config.yaml
dataset: "songs of 200 made-up bird species, synthesised, often over outdoor noise"
n_mels: 64
hop_length: 320
input: "log_mel"
spec_augment: false
depths: [5, 5, 5]
optimizer: "adamw"
lr: 0.0019
beta1: 0.85
beta2: 0.999
grad_clip: 3.0
final_lr_fraction: 0
weight_decay: 0.0
Rows from block 12 of a small sound classifier, named by matrix and row number. Rows with one number belong to one channel. Each number is 128 + 24 x the weight over its row's rms, rounded and kept within 0 to 255. All counts start at 0. Numbers have three digits each. After the name is the row's rms in percent of the matrix's.
After each channel's rows are labels from the 100 clips, of 14976, where the channel reaches its highest value: "lies over" is the class under the peak. Only what is clearly more common there than usual is listed. The data: songs of 200 made-up bird species, synthesised, often over outdoor noise. In brackets: how many of the 100.
# convs1: 3x3 conv (model.blocks.12.convs.1.weight, 256x256x3x3, standardized in use, each kernel summed), inputs 192-255
# convs2: expand pointwise conv (model.blocks.12.convs.2.weight, 1024x256x1x1, standardized in use, transposed), outputs 192-255

convs1.239 141:116122119151098122110095128144177139148146103138139081142126108105127103113152090124107154108136073153145090134104141132133139128090095093140146123147111167115153085143117083135134143144118162
convs2.239 126:146131113126132137135108130078114133115132123132112105132090112092116113105132126094116144117115156115111115120147100118108114120080076099153094126105141123083109120069107123122132133112144096
lies over: arch (77)

convs1.242 103:113128091134112069114123121119116142137149122140102093116164118095164131125149120134095130113113113118118108123091107093094110087086107109119099108119137129099122124119045123084114108116101136
convs2.242 094:129126116122151131072139133145145136139123123150136144169111141124140127132115092109132105098157141135108144113112132103157103127128149110127125106142141068139154102080088158145135126156120084
lies over: steady whistle (82)

convs1.114 078:149112103125146099130151118153113120154118108139102112146142132118148140118169156144133185107128122113115093122133106106089046136125124137116095091080132124128119093101096107089113112137099122
convs2.114 104:105141141126151126074133145151179139134108126113119114139109121137096167117102149147104145115153138153085145096089141134132149106156160148161147124139136174114182108168125126129139141147133154
lies over: buzz (30)

convs1.101 110:125107143114124138115123130110124110134111131129132134127122058125083131109098121116093115144069128161158147153171115136146121136112120164131129107137143128110149106150153134127159157150126116
convs2.101 104:072124127085109156138140097125111135142141164101137153107107172127135109146133157117113147137130152149139160133117121137122159128087077126101128091111131090122117149117166111133147156131126114
lies over: steady whistle (65)

convs1.247 083:162078088111134102113130104120117104101082112096128150119088125143099125095081137131109109116095106131129136156146104170153148166112091144095157129152129107114127108147118133140152163118110117
convs2.247 117:132148136115137143109104129115143150132124087142129145117195110111129131121153201091121105119111108113129143155122109130150151164157161109105099194097172148152087108125125115133110109107151111
lies over: steady whistle (31)

convs1.52 098:120118122132136125097112109124114131109096118124085100101126159147121129096107130115168087116166135084141118161158111125152145141138114152118108127148150104140129125141129174086094145129118118
convs2.52 101:100143129200149135145137113117161151168170168151142138116096138140161155146133113151146165122132164143110138161121139150142121143161142109123113128136130120161134188152155139151152150119151143
lies over: harsh note (28)

convs1.215 120:138118099138144071119128102139134114130117099144146145117146148117143111114139152150125166114115117110135155108120129123102085117113149111116085111101119126102098138124129107097108109069121138
convs2.215 107:124159117137073156111114076127144113118145148087100153080107151080171107156182118131096114113137118120182078151144148092131089134139100145093116133144095109129137139134133127130102146193132139
lies over: steady whistle (69); harsh note (25)

convs1.133 109:069117105080075107101092139084153110098127102119089091139089154142099111095115085106126120101163121129107098147172142150157136148092138118109110119145138115125132118139118123137113136099136128
convs2.133 118:132151142159130101141118143150153156150131097083106116148169151123154164181135081099129096136139126131144137098123117120100127133144096134156111162116134163120100123147134130126139146091117086
lies over: arch (40)

convs1.11 099:093096084121098120144086114085092120144104132104106103122106094053113096142142081129146162116133101125145105120158095166142131153153092128112112105112093133156123158154151118074158173122103118
convs2.11 094:085124107139142115137115139128137130110122108135118166142145120141133116139143123081121107161143130086135123125130101117152130129151132146137142076129146170118115169108110116111132124103149108
lies over: dip (53)

convs1.90 128:142130143120118145129123148123106065151117141165112109125131082122112127153099123167084150167084076141173182166170123149165148150156103115093137131152109145132124158168177160127168156149078140
convs2.90 114:091138100134115117161142149119141100146142156122172149120170170122112119158098114128135109129124128104160130135147129153085134135143183092102155138115120136093111168123094112121166113112082129
lies over: arch (58)

convs1.96 103:166071108119091125106134123101119090098111168097122138107138133126109124107140126128138126148179089161113123121128095130097160119148127136129113134140125163134133127129080132144134131126130127
convs2.96 102:121174103132106139140115136118102126111135178138107102130147134081131133158125163067150163106083146132122122114124117121158122113130100086075116115151140073111144118131153102128125154137115105
lies over: downsweep (52); dip (26)

convs1.136 108:182114112159167106040150075129173109123108101145132143158107150145128121081132148140163147099144119128131113126118112129132107114132133128132148125128117169115121107133109128130132117114130145
convs2.136 100:127122094157157124128107139129120155136146131152095150105144118100151074129158088095107128104098088084122137164160169120121168168127058129149127113102103131123118112135105106085111139187127141
lies over: downsweep (54)

convs1.13 066:114124119155113149168110150102067084136130168129138103127111106095119119190117089137108125163099103129153080113145134139111091160109114127115146121093110126080103085157133116115175124145137128
convs2.13 077:103070136096074097129145111138163138150082077104136112106120108127146114138111125113101154135116147089106119149133104150106102082131064119156147124110125120102128113127107099111131160110126088
lies over: harsh note (29)

convs1.117 102:191094116116136128145154142134118124147124109147113148125125149121120108120112158160105167129107147118134098126133130134112078156125113148108119126102132136081077118117134100093119129107125136
convs2.117 086:141141120110102157142137122151152158144122173128123127113113134104099154155134157132150088115133112115132128130132161131122128158189069176118117210134164160124158131119096201153125119148149071
lies over: downsweep (99)

convs1.243 111:164126128123111141110132097137112123115092122122064075122134157150137162119106152127131116117149113140143098129125135149097135122156090093110161158114101148078111104159152123181103131118144106
convs2.243 095:124103115167145128123103118131149104164149154111084141083152143149115123126107114129144090128118128119115142135114149137121117118110114110123121148112122098183132149094114124082111120131135151
lies over: no call (100)

convs1.144 086:159115109111128108077152121108147086136119129163127162136107129156097115107137123150117160117103119148128126136110127131137099105116133118135115113116122180098125119134127115130122136101119150
convs2.144 087:156142116137180128095122131084118103112138134166113130128159120125117135149130144117124122117138124148120092156115115095151169120100073127106106118147141121114126132134088144120124097132092146
lies over: downsweep (76)

convs1.159 091:138098110146168134088140091122116121119119162140137139156138118162125129087126155123156127142069118149142150169145117141149124139143135145113145137117148137071103089168112143117146172160113146
convs2.159 087:146109165107107157132140138123115084107082088127141165128119119142124082132111172150118124154097134109131125125105092120127101174142123134115146109106119081129133130139134113120113110102137132
lies over: downsweep (53)

convs1.240 110:111104146113120104118118106125138140133115121133097098114124130131145153115136113115138132137111144119149143142174150157163116184171126142132148187127134117132126154157165135118170162165147129
convs2.240 122:125088123132123140143130148150132113125134142086150119122060177116161163127119138132117060127096192176134126081168143089129081133128169166141144126152147175105099111134112113140127122130119165
lies over: steady whistle (49); upsweep (26)

convs1.6 097:156132136148118124128099092121104110125083137129107104128115151170112136119109085109122120159119080166166122148140115130118097171120112088142137115107117193038105091133164143086138122102104185
convs2.6 098:109142113108136113138085113158104096116161112117154145185105144157152125105085099164148107113134151130131124161130148119152173159147103139122140152116140124148095161181097134154093131137072120
lies over: downsweep (53)

convs1.250 092:139123130134134084132137123118098111135095111108109114119119153157107125136110133134140159115120081114162128113113147137134142135099076083128162130137108162123127124131110127149129131089133133
convs2.250 103:128093100136101138127142095157119116085139103142132130148148143130118086107151098111130146135127198142139113174113097139157121105118171131115098138100154115107111122090098125135124122116127166
lies over: arch (64)

convs1.33 098:137113139140111136153112120124111094113119126126120116094095140104120113146124137135127116138106108119143112154128121139135120107178067129089086126117105121145093122138120103094132154132114142
convs2.33 100:129129084124175116132171181114139146117154115134133113136120125133131167138128121128154146160109174123088106133144162117124102156166198108140148104142095161161101183170122134123203146195093135
lies over: dip (81)

convs1.22 106:133143147116144125073150118114098102138129111123075131147109117170116141084113148098123083126134092100109110120070082076096111084112094129113097068114114124132124092107072076154093094082079088
convs2.22 107:191142148128123119112103106136152162111156120129138159130178118181104137183138107132110119096120128109135167143129201060106173120143080106114149128127119121128134153102158127150092115113124116
lies over: warble (57); dip (26)

convs1.176 102:140117122111131140099150129121074077142126145147138127154133136138125152127128153147137151139141125078141104139137103132137072135104126131129109107081148102089113083147118144071128123106116127
convs2.176 099:111115104146128102123157114157153127130114101127097111119112144094112107135128117164122150135132102125135143123148110144098170099162084184136118131120125150130126142138078133126142153094124125
lies over: warble (47)

convs1.181 116:156130128177163122105174131144131156182135132185135147149175148137166179145170150171129209119130141149142103136095130090105133131083128150145110103140177182125144080138070141126112083126150175
convs2.181 107:143107120145157154082164143133140126111130101160140143125139117159158127097119115115128096136128134108086133126166122145107116129078141114164100130165120104097127095173120164111096090102088095
lies over: no call (100)

convs1.10 062:091134112133119113095150075129128124113116102107156151117143098104139124108110140125121111110086081133138096128091123113119123139079121047134127125129094168070094127145100111105127129110092140
convs2.10 103:105162144110127161105118159103122138089132114118171153139141120129148125168124134137150130134125142149145131111113166134170155147138191131120109155153174160145097142178136149168126152098118107
lies over: downsweep (52)

convs1.140 089:141115108132135157130127151134119114123131156139111149115157086122122116110140104148110121140126163169148088157214166166180130206129176134167120141117125129117100090167120151165156178169161087
convs2.140 079:152109165151119109139144175144185133167148133123116080111120126142104185146099068079101133132098143153079137127133115156105116139082148125147145129165136174125111103138124109129135081128106140
lies over: downsweep (56)

convs1.191 088:109135164122101130142120159115123125121115121094108107100099138109126089124092117131128116126129108131133154150160125137144090156148063126095124128110067131136104157137158131102147151138092128
convs2.191 093:085114115129143155137153174126143158129140128105123155099130147138140137159141134132136086146082134112185137141144154122138142139162124131112147108098167160127121164141116130139144140096104149
lies over: harsh note (75)

convs1.26 105:156157132145179127140173120159144137158139152167177176166174155152155162143152171165150173120141141112092126075071146101096088109114139105161109127105130134110106109095124074135088083040134135
convs2.26 106:155111158133145102108107094119157142101125116169122143103120145138189101185170125146112137150119102094152117153159123105080114116153057154079094138133114147127118131105134151092153146119113117
lies over: downsweep (54)

convs1.210 141:146118081126126083125121097133116128124116123113129113106114139116132114123097152123123113113154122091149113125130129142131133126114119110164154138120137127097145096133108155140139140112131117
convs2.210 133:114112141114148189114080137120127098135122093112095174128128113127149113130162129126102135135100183086161157113132119139110142171105110121099105114105126111130135088117131124142119105076171155
lies over: downsweep (30); harsh note (29)

convs1.131 087:127075140128129134137157113111103084135107143125117140097144104119134139121141129136127140130140161146150089120150155136145122164105159135155154143143134119109111103160065143141166168158152124
convs2.131 082:096133107097098144098125108145149146171111139190124125116119151117113125145130115084109153075144119123108136109152100117131117166121092083124104113159138104126125157159168129138127050111104115
lies over: steady whistle (65); warble (28)

convs1.192 122:208099089124112106163175130150146111123117138115128135103135130123113120132114166128123132155146074153180104148172095157147151207127123110151156125107103182100130108162161166141169163124108155
convs2.192 102:098139098117156149157115128099114146129112115121096115088136150062118139090142144130125128104167114108160097130123118113140128150149127145107143121139117115131154107154134113129121112128138132
lies over: downsweep (95)

convs1.143 090:141144102173169165124151125144138156184172138162150159175157124126157153145160144172165169128114118155131115136161126128117105120134121122120117134116140136097119076142132125100111130125122122
convs2.143 097:190123124098108122141169136102187151117134147146093109133155097161100117120128115119160179092144116121102139161133144123141163127109123148154102147138147109145150124118120124120121125118138143
lies over: no call (99)

convs1.121 083:149138132113118131126120076124098106127140111184102138131118129157103113114131091148136145131061124099132177153144114156143107177153147123141121100128115117159132172126162152100154158151148139
convs2.121 090:121146111082129089123148116129109148116115128140180123184123156146138171117156118156105152130157138170153111101136157136129130112099137134111114075152113129108135130115118136157129120140097149
lies over: steady whistle (72)

convs1.0 079:124112127145147156159134144152149165177133149142168157154176104131152153148113148165119155135105127149137127138159109151121115154132107125115121146113130115109104120151153144102145122131113097
convs2.0 074:099171111110109106140134106178180136145101159154105118155130143134141121129062132095144142140133117125149116156106168120125125086128123114103147092134063105136185109104172173130144123133138099
lies over: no call (100)

convs1.163 093:117114125079111112108117132116119102117102114136073117107105154141114143110114106134109115125096168152115133135132153092117131107157152136133117163126135090132086149110081157113132124112152150
convs2.163 086:110080132145093142133148136165162097120102111077160140171080123110099145146133130097115097123128114143129149107127146129130088091098147139149144122158142120128166128124123107094140075147148155
lies over: arch (41); buzz (39)

convs1.92 091:146099113137105101130139116102128127146118137110107108136131104100145103142101133123125128126118134118117108131176127158173099163122133129140125132080113121115104132147172112116146166147142115
convs2.92 098:122121125106122151109109136128112158103108102081153186095113110122136140106164160111127082159137154119176150085097115103142124126129137087087098105127160139138113113132096170124151103082165177
lies over: harsh note (26)

convs1.18 092:097108073107080134121117112118097107126105112123131121116109083092109101135113107113098120118100145156167117161150173185176165125116136096170149186143122098073111151148138158138187173140164098
convs2.18 106:137114116184156132140078111145105081106108152155107148135121113107138117114173143135139094133097112117157109104154138131100152115101149134102129120159102121087141125142146121107093101121136162
lies over: harsh note (95)

convs1.202 117:149142134119151133136117133151098115145087120149130149110141145124139133146124161166136171150087119100117140119099104095080110095144110141106083117111137128137110111112089107077090114113113141
convs2.202 110:169157129136143155066144069134136156128123089140145134088178121098120128165114069105077174091130133110125124165130154091131132122140119083110093115135097117141140139122126120133144092119152103
lies over: harsh note (64)

convs1.87 101:082114155133145136121138101130136136146098132138114121162136120153131163123116136135120135135102150124141137167151166161174131223080113144101158146122161103089106096181144132159152139173159108
convs2.87 096:115127144109126112162151094144128114114118182152141095140137182041118099117134156114129120136152121134160109123087098162124108097144094137103103152136161130168110133101126142117121110082128118
lies over: arch (48); warble (28)

convs1.213 105:138126129172160095115127093164137165149132098166154129142155130108144161155138173160113149105118103148194184172191131164144140153114099109113163156154108114072131146191202169125177170171141110
convs2.213 105:145144107110105137147096092139137161125154171100061099132130155108075154079132104153126165110117107123174100097094104117119131077117099099124144170131094115123127143111146113141120101143165098
lies over: harsh note (25)

convs1.184 065:136107112154141150130126134141130159142140142118147130138137127139170158145140154136149121122126131136142143151129140121128101107136091122154122143121129123131141122146095160115112134162137137
convs2.184 075:132111112108092123109160116155153140104131116130116109129121117169122163118086164091144158132152132150128128134074104120148128132113175139120124164138110100146151111148154116158091135126095143
lies over: no call (100)

convs1.166 122:112135135121124117113103125108147121127147104132139100117094095117115102117100115127109122117108108167182172170225138189188135208158125109102153161157092114064084146178195181128185205185164118
convs2.166 117:097093135127122108182103156141095148109114154100082096125101124128117112093105088119142097147116096092187090129105093126117117137121133096159129077147119152111119136130130141136125095098136136
lies over: buzz (27)

convs1.5 096:085143144125160143121105113131123118117116113118142138153111114117141122138125102126123109118059099157141142145168122168160118129109123114126142141120096102097107104144137120122156164136130130
convs2.5 105:112124166099136098179120128101122098115136095098150127135130102125178140134124172189160137170100125159160158107148109125125160105141162129139123124162141146091107117090109117118113155112081096
lies over: buzz (29)

convs1.238 117:131125081161119089134112086132115128126127101138132106119100128139125119099127096131115124116118111105143143158167172174183161142113164114180132138120106107134110159137163144119152183144148138
convs2.238 105:145150136166117111174152141114108125100094163118166172151082150105105159128144130114147105142124138123126134132094091160147126140135154107156124161100131117137108115114148104157120132126125161
lies over: arch (27)

convs1.165 081:135120104133147137138136133152104124115147158149136158104149137106137131127131170138108123142106153172123145126125144134119155114153154100149127142143127100085087136124068151114152121145164098
convs2.165 086:136122108092146136093121182107117135122110097130153141127162072113096118133099128105104149135128101101151106171122149087153098128105127132112110100138112093116135119104143111121131126178115099
lies over: harsh note (57)

convs1.30 073:145118108144073094135102154137124137157108144130098097101122161144116117137113125147101162129138101113144152125108112123135149134106100128081112116158144141125135140104169169114131102109100165
convs2.30 075:111139126133154132106101131121155099127135096115152173154137140153125133147151156176122138121122120106176141151131113121112153150152136112112139123140146167116123162157133130122155136107139145
lies over: harsh note (25)

convs1.246 080:122144118119110109118110137114148144110118116116100114108107129133130117097146082117124128128123134108129127132119138118120102152129095129109155134107122119142103120137108109079144143145101136
convs2.246 090:118101143132134138122134124134135113162117102131100177134062147119148122160137165116124128116168144126143152126116091159127099115150111142118112128106143106125137137136069091128137125113122152
lies over: arch (52); steady whistle (44)

convs1.138 092:120107089118127152100113123105091103108103103123113115145102110136102098076101123115150083138125128116094107111131138122135117071137106132134098116114141151139138107103151092095108138113105135
convs2.138 105:111141127151145131118138151176176151147134128122131144156102150176134144147134122135151131104139161136120151127145139139141158116169120194107140179139176158172138162120147122192132179122148114
lies over: buzz (33)

convs1.14 079:139102109149187103073133089157125132156137112161108136125138138135128130105157131130130124120097056105138113129123084113131081123116097110111095109126083107116103109128107094112133120157101086
convs2.14 119:149132099201135124121132095165174153160126106122102118108132110129084148109131137172103123116132110172134124134097159106131147115094108127158188106124086131149149144150166081133132118155114122
lies over: steady whistle (63)

convs1.63 095:111112146154135111125143077139127119124106135112128114114130096141132133148114150122120130145097144138141135130111151141133131161167120134141131120095130129144114111146136116101136142151155162
convs2.63 094:145124153116123068145138156181133154114101120137143143208109087089119132097124141085143132112144130123113111100127164128142118109138122145138155152111162145152181124163141130128103086167117123
lies over: upsweep (56); steady whistle (27)

convs1.1 106:131120136165157161112178123161087116156118130142129137156130083136151162149149172150086162152086045130175156147163095155150129131128161115147160131126118118120156097175143144155134143133113100
convs2.1 105:118114105124110082137096103150123112144119145130119108121162139134105102126122118117124117148140114092143120104129147150142080072114140148128120115143142140103106122093106105122111120118119089
lies over: downsweep (68)

convs1.193 122:097118116160139128116086085132148152101099131114144096144120116128135096120133118105135113132104087170160139146220129191181128182109074135110163125122107108103144114171198142098160179206130130
convs2.193 112:070121115081136153174114168125136172144111162092101130157081163129105163085090107137144165145153096135185108099111094108072075066145124107151162134140112090125136137118158137158143145145141120
lies over: no call (100)

convs1.185 082:126114118143127178118142104129121121158119122108157111178099139138146120128110136113192134122169124173131108121117136153128127130135115130128143099147145158114115100110141150095129142069122150
convs2.185 085:103128148126130131134091122087176124136128111123167132128102114162150123128113119114125133124123126150141118138131114128101126106116103108137132132099148074108131133124069128127101126131136130
lies over: upsweep (42)

convs1.29 067:132104095152175129154131124163102120146150150132187152140139077087140119133127138151096125137043123101137155132134099131120088145124110166109109116101141113104139120130122116092133131142124132
convs2.29 079:115130122137173130174147096121142114134138109092133137126114164164155136117092148190125158138125128161116121128094161136092115133172119144119160115128114094127107147187144147134080142109059134
lies over: harsh note (79)

convs1.173 112:132101127135172154148125128140129133173151131156164159141115074113126129108117143135107141144055124112105173139091119104132120105131145160133095127140155112140156121099128106140095095103145119
convs2.173 099:144135119091135134125147119128132119113144138117142113105122127123139109144158122178138138096088139128136130127119107130136139114120089083109135099112146106127109140149133142125113124103134133
lies over: dip (32)

convs1.226 096:122116090121160079138137115127105140120131127138107108111145155114127109127120103125145145100129090082123099113090096108093117129130079107109117107125099131110100100125110093125100113108089130
convs2.226 092:140157095106120137123112136123146173162143100123115126115161118120093154124116110141107143102094156143113117148127092108179125140106142128188147115156110144115137099142135151159169142179117133
lies over: steady whistle (67)

convs1.236 101:122112122103095095134114117146152160109098126099099109088126119111124110151097101111114131133102122085133151119106098133123137111130051133089116099136101121155146145115148110116110133147109132
convs2.236 089:115124157129114175132151152116082110147097117116113155180073161153105118133097162100128133103184092102143113101132116136134093145152145152165150120158139176142107138144126126122126113126126169
lies over: arch (53)

convs1.214 115:129110102134140090104139122128141139136155105172112124143135132126138094117144126137108147113102126129148128157147130150152099147084121120138117126107140134109133118154120161111136157144126145
convs2.214 094:107139098110118151105110130173158156098122130128072149128110143134135131123168103143153141117191160109194132142130136105097147136097120112117096113139154100122137130128130135158118113130172106
lies over: steady whistle (56)

convs1.83 118:107113145139094089129114134118099100127108150136134126116131099124107131138078100113104126124097100118126150132142128124136140151085127112096134138157117132119117165122150176094136108117095129
convs2.83 116:109173069098111121133145137106091106084112187144137183150117149130105127112163113185170113068148111134122150133113104216098118134116185160116138131140130097098168121136129110165134136130120148
lies over: no call (99)

convs1.7 106:148094095150144141111128116136093123131172121153143149115129140087146110101140137156136138110135100154128099148133116145141094204092134102106123124112104114082075136150155150151155147150125111
convs2.7 091:142129129162141105140124110146137146139097098121091104135102122133119105073123120114138137101130069136090093180129125146116122103131166145131132104148114153130102121089135096131107151158141146
lies over: no call (100)

convs1.252 095:097085117141145079131136084124102135151135109148108120132151164130153150105179118150133171109131127152137128127130158121115127142143152108159141126133134120147148118129121117149145124119166139
convs2.252 101:141101144154142118099126115141135140126143106167134106097098099117164151133148110071110065125081156160132105104133142122131114143112063089131110141177152133135108092132091134110091109111173130
lies over: buzz (70)

convs1.128 101:117119119141124134123127124113086105094113143113105107108104097138109114092101129123135111153089115132129121162148172139145118154083167131147125121102153136139124133138125137117116138127121156
convs2.128 113:119147135163147147108143120142141129136114140186116124139142163156136154151117155066135151088119136157091150146138116162155152108133135124101112140099173089144119183152165154099142090112144119
lies over: harsh note (60)

convs1.68 082:106140123157166138124088136102110158131095110131131124152134167139119106125112046137150141128127122122148105161149114151151140164092094138119136110145153146117122095153137152116161149153123164
convs2.68 089:103133123156136148127135136129124124135165124102152125134152157172166152070127110144140108153107144159163116129112106145110132154155157097115121161128148131128096151153126156141136134126121172
lies over: arch (34)

convs1.2 092:135145135161109146133117136145149141139129145139151129141125120156124132124114132141120121142116089190140157136204117164158114159106128085118109143120101123103124131140219129125158139137093125
convs2.2 087:115117123134132100156127178123133113095113162109134119189025108150081164098103126110114113117120129149157152080113118146124044151106129105147159149172135087097087094144092148152110135142096147
lies over: no call (100)

convs1.103 118:167130119126122130114163160137137140146161123135123161144115148128151117099118163153117133129128196134132105149139167146129117168091140157115117154127171102111117137161118148108165146172179121
convs2.103 108:137100131150092131162128115152140177138080122103130081133092139058112137136105136112109125104126095137117121089116092114124113123150068151148130129164118118121112098121110146091141141129144137
lies over: downsweep (77)

convs1.72 105:126089121119106097124121112110111107114084147124099110088138103120098128133094108105128119121113107141172119172169130158164174210135105101150145166133094117097140123170142187150174160153129103
convs2.72 118:129133126108093135161123133097136109150119138109147106096183119125128114178128107123163095148098142113157124134115109144107168099161106132178118153190163190158082146142101102137138147136124155
lies over: arch (64)

convs1.245 099:135094148149160110123179118140137122186165138171149145170161125150161198139141183169117150112106123111131123139145136141152145139149145127130152116128128112126110111170125137126144159121134122
convs2.245 095:175116170119140137107115138170183137127146122160109110093095147132189113126192163139139128135091145100141139144122120123115125139130069115127065139115133115139108149100119130125115112105175119
lies over: upsweep (69)

convs1.254 114:123123098126135127103121134101147122120130127142116121138142130125128107114128116135148125103151095061083102098083081095098105095095101123092077087099134102107106087088101098090060086056093102
convs2.254 106:142144138176147141102125139103081149148124125152060160115125117136155127121108161162121162121141114116124136200132133138150114129141180135114076143102132129149141107135172137165153173119153157
lies over: warble (48)

convs1.187 095:100130098112072094167093131120131134105111129059129096094130120120128123145104092117123123134092133100098102082068133123096161104172084140133141132120118131152125158097134079129102128118107144
convs2.187 086:129158140110162160120103115131135126134120114126094149146127148160158124142137179111115134119142137117140129151119140104166094150162083149129135098123145128126118141154146111151106117132134102
lies over: arch (41)

convs1.55 091:132098143128109123142150133110153138132085155134125107083095090133124095117113154146139136154082130137135128122113125141118120099152101124102138133112106116086118132148130083123143145131115115
convs2.55 089:120111153128135103111137124136084108096121119122175153164137145141154134165096158124134112138150191171130112072124145110159152136119098161116142160135159160091144107150129146133119117130095129
lies over: harsh note (40)

convs1.112 103:144083086116124150108123135117107096105078149116116111090130146082097092122143093111159120124175062167122089128143086144128190158130109105102142149151088162126114161144151146154158146139118145
convs2.112 099:090130139105105062130101096110135126159118154124165143114115133107107126112119112133167149137086120147139122090130107154112120109092125154173137145122113141118190125081094129108115142130118159
lies over: arch (34)

convs1.73 125:109119102148150124143149130151148165119144129135158153131140105102152110134139129126122128124086189141121141133166169146142120137158159179156163152128161155168158157137165137133146144189176172
convs2.73 105:100120119124099079158118105172164108140114132116118110182112153164123131125115134153112202102215126107128121095127110069125140108096116162150167130155172180129139187163153111136158127133124094
lies over: buzz (30)

convs1.77 135:165060111107133124103145096114125083143122136135115158120141120108129137110113136161124144131135099124127142133129073127128154119148078139083129144144116129140127139138091108103150149125094115
convs2.77 118:129152078123128140127159133138117164139118146158102100122099112126122140144123115121147173123107098090146129119137123115137115099146087120140117071134102110140168144119160103163126146146146113
lies over: dip (67)

convs1.171 090:132120131114134148103141136128122114122130139096124105110114108127125113116079159097142084130125148052131151129123161107123139124120136140136124152129138121118135143125113147141109106110155101
convs2.171 085:111107105114137122134150138111151175102124108144159127132108127162098140115105101116114134131135110164146114107136094128121152125133113115120128092177126097132140160161151141162147121127162133
lies over: harsh note (53)

convs1.142 099:147122124142122145143116129152146128117123151147135125129144104131119119108163130141128131148137135230171124167175146154177163165091145117146135192169141099109118122176080149164177169182169138
convs2.142 095:121111167095131140156140129147102147091128093150142115133112109114094123140148168100127125126109195154128149115123057093130094112125124133146113121143129154172111117139112147067072092115119123
lies over: warble (47)

convs1.61 070:154093108134121110140128105121094082144121107117112097117091125102114116118099120134115120130093100119167121153147137146158150140169093152117152109142111183122132117159134144091143150135092159
convs2.61 078:125185078115172157123128103141152161141119104143103123155111103103093144056105163164160107108117136176109155134154132126144137145136121125128152107110143125118148154129166089151174104155097107
lies over: harsh note (64)

convs1.225 104:121146138131120094143114125119134127145116145131123115125155101152121144145104124123134123143106092081129127151133099144133139207143111125095105098113100091091097120136152126090122154113092080
convs2.225 101:120126166049109144156102133104135153115123119140137135133118118154127110118138146117163055178086094142135103137162091107142118108146086134134132078115118122161118133173111163120125090130102125
lies over: upsweep (34)